{"image_size": 40, "questions_per_image": 8, "encoder_activation": "silu", "encoder_bias": "all", "encoder_experts_per_token": 1, "encoder_shared_expert": false, "encoder_layers": 12, "fusion_encoder_norm": "layernorm", "fusion_encoder_head_dim": 32, "fusion_encoder_fused_qkv": true, "fusion_encoder_num_experts": 8, "learning_rate": 0.0016, "beta1": 0.9, "epochs": 37.3, "lr_schedule": "linear"}
Rows from block 3 of the image encoder of a small model that answers yes/no questions on an image's attributes, named by matrix and row number. Rows with one number within an expert belong to one neuron, the router's apart. Each number is 500 + 50 x the weight over its row's rms, rounded and kept within 0 to 999. All counts start at 0. Numbers have three digits each.
After each expert's rows are labels from the 100 images, of 14848, where the router gives the expert most weight on average: "top examples" is what is common among them. Only what is clearly more common there than usual is listed. The data: streak pictures of flow and ridge fields.
# router: router (encoder.blocks.3.mlp.router.weight, 16x128), inputs 64-127
# up: expert up (encoder.blocks.3.mlp.up, 16x64x128), inputs 64-127
# down: expert down (encoder.blocks.3.mlp.down, 16x128x64, transposed), outputs 64-127

# expert 7
router.7:436512490481428491561536471518445519459477508443459457538427542471442540542503491517579434496625420539486499476547465442530411517510526523464417519470531510513450366558530468548605567507498511
up.0:537571569430438443476517414403481522531503518443478540596426568441573527553500613465528487546531449531544523484568500482434463587459473458469474581484463467533534442550536528539619419533456479
down.0:538485505538517416413469528550577518433514457479470518464549468534540574464575500579495496426500527380549524495490502557539643497480549490479488467570455481507546518433557508497381506500520434
up.1:552556507477543478548553485568510486562557459492438451478552412479547521518507467540490517494440468494489539533458465491473524495568528485505500408548472459529499515461445493485463515444587470
down.1:440510462441499472456444519528516626521466503519473503470399526573539543539441519459519463498473485550466503451557560530404398529513512511512564559385527505525473547522432513424655425545450503
top examples: parallel

# expert 10
router.10:533535481408479523525496390508477545480487535513413529498424544434595524539526574481569454513489428488577538485555391506426550499532510495486462484496491413508576414569562565543612526567458512
up.0:505581503446538488509571490452550516462503532570418533541448469399548503526469534565559450500444464524589550565539452561483572513490565526474444541501447434445579427537554516452534499453477449
down.0:535450457486481499444501414476559507407512432527511416462509520529445468463558553457477477451478481454475443423568500479498606540620526527460427514545500437519530508517549475514525421460483421
up.1:457646483514577415420496424400530430511478499564434547608482495418475566507485562553471487546514440527525545570502436544431484525541561514477445572535478490540545459508506416524499492452534451
down.1:497480496531466398484481464413572569402555531562547505506506462574506463476550565518531446501526545485557466526557474484511583535622483480446425592619583517455542550513579488541401394491477446
top examples: parallel

# expert 12
router.12:478415573556525477551434446568496492583513430502552493496450441583512457439480441461552527535416491511482450540474528469472418559510529406480565462536496564520523552415506578544574471586563482
up.0:448496522461403343525499553502567517411537578482516532447532488513470458435500532467501512539513573611573398528411521542526585447475533493529549517550474486513544525433484499519553422480436498
down.0:487445607480402491439519494435436517492549510474493500535526535501533461513508605455508556427465542546540508448579558604662516476456558454534555540480398473458518529388469460532451517525432504
up.1:444505525538580508504559464558463551466530603503494560462431489423515591549485475557535499477476532454515469475522530478514512474459502527616456483431493431418594440560572551515550527493435459
down.1:527500564462486612577490474446534445628571553475465492537408472454532457486433464421493540564546432508445499552478529494487432541385494505513569534463460524489527520505457514448597420632456512
top examples: parallel

# expert 13
router.13:506562511453471456569526533504482420410594578560501504433479481412600469546536464560484621520432491522521488481485531504491553429493467441470554526516454375501562437435592547523499471526488528
up.0:551537544496507509521523476375506429468581550554519561515532494406576576508525512508532538594523473589535450455458468495491526490427458423554524576560459471573482535494517511484523397481489485
down.0:424526427552447498523546481400470453512500490481499532513464576565488393497570476526530487486502454525440463493518504574450434543479555430489464495511503463525388488508466467502541585512423437
up.1:589517552539475565470544480460483571491519478428536499490541502524456411475432542522548473501563481444499491491554516456559420514499450507482454461487562523427524513638536467530487514521454466
down.1:522472394482518564477400529613496531431549486529452501475471498585394480519410477442487486538467593457507511620423524533459575466558547605473502587472485456478433515479442465460480466497448420
top examples: parallel

# expert 9
router.9:489593445453501528422453373539480473512541443549408430556452520428572535538535563541524513476458475434517561571464468543448474506540513504476470507453452389552477361476502479516540536601529432
up.0:474612590588535414497492436450502489503537521459523543425469522467424527489510540446488524506546507489515482509510413479491475394475582522545396489517498550571555469512499441513577526440421524
down.0:483472443353461463484387485424622578492533523603440534536489509462600473481466554545533522521490524479504483553573389484419453564558526510473456599476456464454540553597540453472427484503558554
up.1:454505532570545522483498438501422501530531430497545518498452469474359508495443455482541506545558491466536526561569473403471368502543496494499376507503568538510480489610442380621461486516515451
down.1:570659439524503453438435527527527541441518559600492514494500490509515520530509553598509461464526469497467526508589351526453403503439578570531421558545497506480530528576493475455505538464450499
top examples: parallel

# expert 3
router.3:485596449470575485456582408436538542436474517526424565523490541471455538556502570555446433460526563483556539472543488517489518474589516537502439479484529482447563520571493430492470507455437477
up.0:472585439500599473457627488499616504446466483513449531591506534443451520557524575508451445504464523550573545512467421522436548471606580563472519527485508486474552503497409386522459456451442491
down.0:584474511474488485548502496526511430508511509400505436499518494519450497424599448491521455492526428520519478515405440543536489492371555498454502423530470478531432499462522490564455586348471489
up.1:507571443522539613498571414429434519530597452574513461453567485459514466546456502498529545496484468405465545463536473520434472472575404525481396449465592477532454474522558436541472529549493506
down.1:420431468545517500512495492513562501390491508454557467483538520492405586422572476480461483516437529553476438546376581487467604477507540433467392464477444449492444502496512476556440447404526455
top examples: parallel

# expert 6
router.6:492401464458473552572595586557543516517468574548512432541469475546532430444575463589565487432512493534468393443553492481517532362456492521563531494490393444452495481482578558412507577533532527
up.0:558415468488509547540633593520516527523470508538490384541525512528490430441550478571566525393534468575488441453548435456580542343540480553549486477509382510455508494523527535440498562532526519
down.0:459595448558545512464544429477527451604495463549464523516486471551384467473456474557562540486529468532465483567522441522422401487499558529530479507455465499496524530487375488578463475575565451
up.1:501457509399413457425332491529540451565471499511508535586472470441515458476494541516531574509454498541482491555533544500474481565420470469531564606540497543496594544395448517515600422550516476
down.1:438495570574452509499541467452488532491509542435523513478397546468374522494451467452442496522526525489452470571621520543463419535415557516535577520382539548535485536498403475511459454496546539
top examples: parallel

# expert 11
router.11:515500497500500501443546517402602435535481506445485512481528532513426482468552573437405489473549473519528466522493440511464482389454570503538446503557472589545564499507425448496467466505502440
up.0:533399500511494473527451507573490534458519507451546473539451536599467410514495497478496487502452660450562458496510518465469532523533462480495558435561586508462516481463490473593449557492462504
down.0:522481532500420517468580501462429533459517568515571499472464495518437509456588543430479489556507544450543472336463605419500606494498419453469502495499547508443541455510590461446529470456514450
up.1:399498558531509470475487471445556506452601487378537498455575485556443522467436510463434529509628590491528468527412561477542479481513534423536453453466580558549487534524423424561482456396455432
down.1:314493532553530462456472552435519463580523558470556471459506493561446533440504409451448524590531565483431510535451521495402423526546493429476542480534458541460462476444433530526466467486513536
top examples: parallel; high contrast

# expert 0
router.0:514416533489443472476436455562455556552516430453523500556485538613397444486443480509448478438541589469498499572527545460564445499494526503567464470456529581460451548533431499514479549480565437
up.0:468590515485562497520525532481463517516493557561515545347537512475531507540477526437496580524469448504482523418504487511455591407577467556502465474503438382518569429479559562489532541581448577
down.0:596450626514473501610606440464407588520572536465516518472487485489501485495370490457461483587549453454503443453500482427536478473491445483474451498434535561505537524615520508527385497478565524
up.1:577497497454445483520553537470482440586485545495513467500538551472538453542535518465462628496483454517477433421521471468403481500475432388477514508532501493510522487509514606542454552526586564
down.1:506542469429563573558551521426459478442455521556531495440555498405573479555645562527464522457515398538497508401464478576523576478553542462497561520419481487489524587543539461484432537508496546
top examples: parallel; high contrast

# expert 8
router.8:415588525446491421521430478447540489493530518518431522537541470490546588474472479528437464536586487570522564512447535498504546527522586448503486566511426564572445553475436438445441435457575485
up.0:519516541491406506497483469405382498471558512435574528493596547539440487514447595361369664533573543479518539547480514482544504435503501480521476479564479518555504511519471461528453501504483502
down.0:515533403414508524539520521517502489498533449533514448603483523480531496551446474535518464453511433486402520520510535504480431519566488558516513543398486531418376477521346508488507503454411449
up.1:455463495523594514405482456482569538474437535553451565514519512509502519566534574518428510492519611508536468504500517490414575476572563510566565520502411533472522535458456461460504468456480459
down.1:565542471574555380491583462539537513488465471441516549569460524476483520518583555575467434434493490482541511603586388571450512475484509534472427514607532556481572501449434467537361576493465477
top examples: parallel

# expert 2
router.2:521582515574531463450538498436513395490528491544487506462598441391469521483451449586337654528447483505438542509487506575493482555439482452481506458486496546479507565472467461537424476474522494
up.0:506531443501523528468523464552514474507473489486438486414521499466493462440587489527485559437431506469480457544539396560470562502499471544442486444544496459458571502488571528486491631508485548
down.0:531498405495489485431492503491456440550529477532484530504548540442395463409481536483459563588512474428500531419487426486559505488465474490529416481519495394555439497485590464553412507492458471
up.1:508553510483368450511443517472540512426554512478477489447550490451552529487478584480504530578605487597518528494447556501524508544440494479499501503462504501488508525553423507492542387482482460
down.1:408458594502481497516468504448429409489511473411450553468564476466528511515510475457489541547456443459556507553465524539503513503485485406454550561592606598504526537419463437512389474478466485
top examples: fine streaks; parallel

# expert 5
router.5:577572461524566545474569450528580469507502384538442487499508468481533437471520524572468496428433521483558554525496453552461503503569494523388475448542585454454596501529546454519443541519444424
up.0:516526533525446510488539452534428488527514449442468494549540474467501610517436476516513554615526432524556480495490450402528504622488465440470403541498508541573431511608485461520483450538591439
down.0:518646466519517452557547507515547480453476527470453517444499532575507578471499496493510447476492514471403551492562416589488441522486509560502532481485574509479500442483473523475557476553556585
up.1:532488551446447567589499587384492536505496519485577420479533480525550446405499478568501490478550502534479452518527462504577485390449469452491420548483370541467542487541597531434506521523493531
down.1:549469492450532522466390460485537541474585473568527566522506467526503510542466543470513490490506504484597543446442579466528563541481518493525588508460514512494505533392505515466471387431482425
top examples: high contrast; parallel

# expert 15
router.15:536559454515517401422448558519569466468525464517505552458548462532503524480498412532475484478448543442502533548455492566522514455397553578545533521475570495520496492430496471429492463433473468
up.0:490608521503486409459484504459489511469519565473509539530531505407447586554443480506488480546566484507545520533461537456534497500411533527624449587473513514600484479541500427526511488425544478
down.0:454470570459455523527507470495402475542465449424532483530477501508440461465534501451487498424479532461563519552469527445613592441517544441518413507521529518522486532529450427457532454555492441
up.1:404526489526473509485489485444503405509606510492511419331585480534444559430545384547444541454571468506423456440529520475503480471455502458623459452501447505567534475476454457499513486483535517
down.1:501438468439384404455541481602484623427497551506475428535460505523519535549571540474395450417445571404546482510511495553476653405553555550477525520571463392483481536494479480465522445443499502
top examples: parallel

# expert 14
router.14:564513486487415545551512586436425465503502447427559417478587551557481445453485509444536492527576468531453499499457482525580474524447413513410517445504569512540435520502466511489470522545476559
up.0:454477541485468535518469486593508460487510530499478444454411421477522567502520479576534523474508435530473462453540392401481454415471519485572488499467449448486514510511511478509650511560474495
down.0:517515417394450496378577509524467627455467503633515485491443543438509527486434591601478574511561537490498567439526483596546530524495479515504552502483526463546450492539500471446535494456529561
up.1:506563510500536518578577533438496466449487563464509569435497516459506424537550561460525478521507457542515430420576493502493511408475472518466484510530535499479560472584590513570513460525406505
down.1:575532525486445471519478461483579483461510527512501515436550496498548455476482520527509531469536488490490510454432519507620486564503440500421590542496458519486552458490618511500443536584512522
top examples: parallel

# expert 1
router.1:515475531484531491544564509417569428537472499404514533522516540518494463489632547439470462523500466592561430464477444493449548451510513490423539518627548596545592518459465420564491452481422528
up.0:545607510440422446527479491479483406463536541462487479443592548432568510508549551455489593516557468568554480503448425540500524431450461501475512523528521438572529452451466517542572447542444567
down.0:570592484502495519413480534449475424419515468535531498481514506478486442494491523518464553489566497520531499533493563485485440486481490511545446518525546490577587504463530511558608545526536434
up.1:505447533486552566583598532453525421502499413441479473509544445546490404429509550451483445570595433598525480488468471452544502408577454479373482499546514622517515512541423363553399427499454512
down.1:485506437465522529420584422480457520396520514561515498507459512529478516551503488554504476469551536454487496455473619476510508525528478467515547484388553466500519490491541458497529614469500463
top examples: parallel; high contrast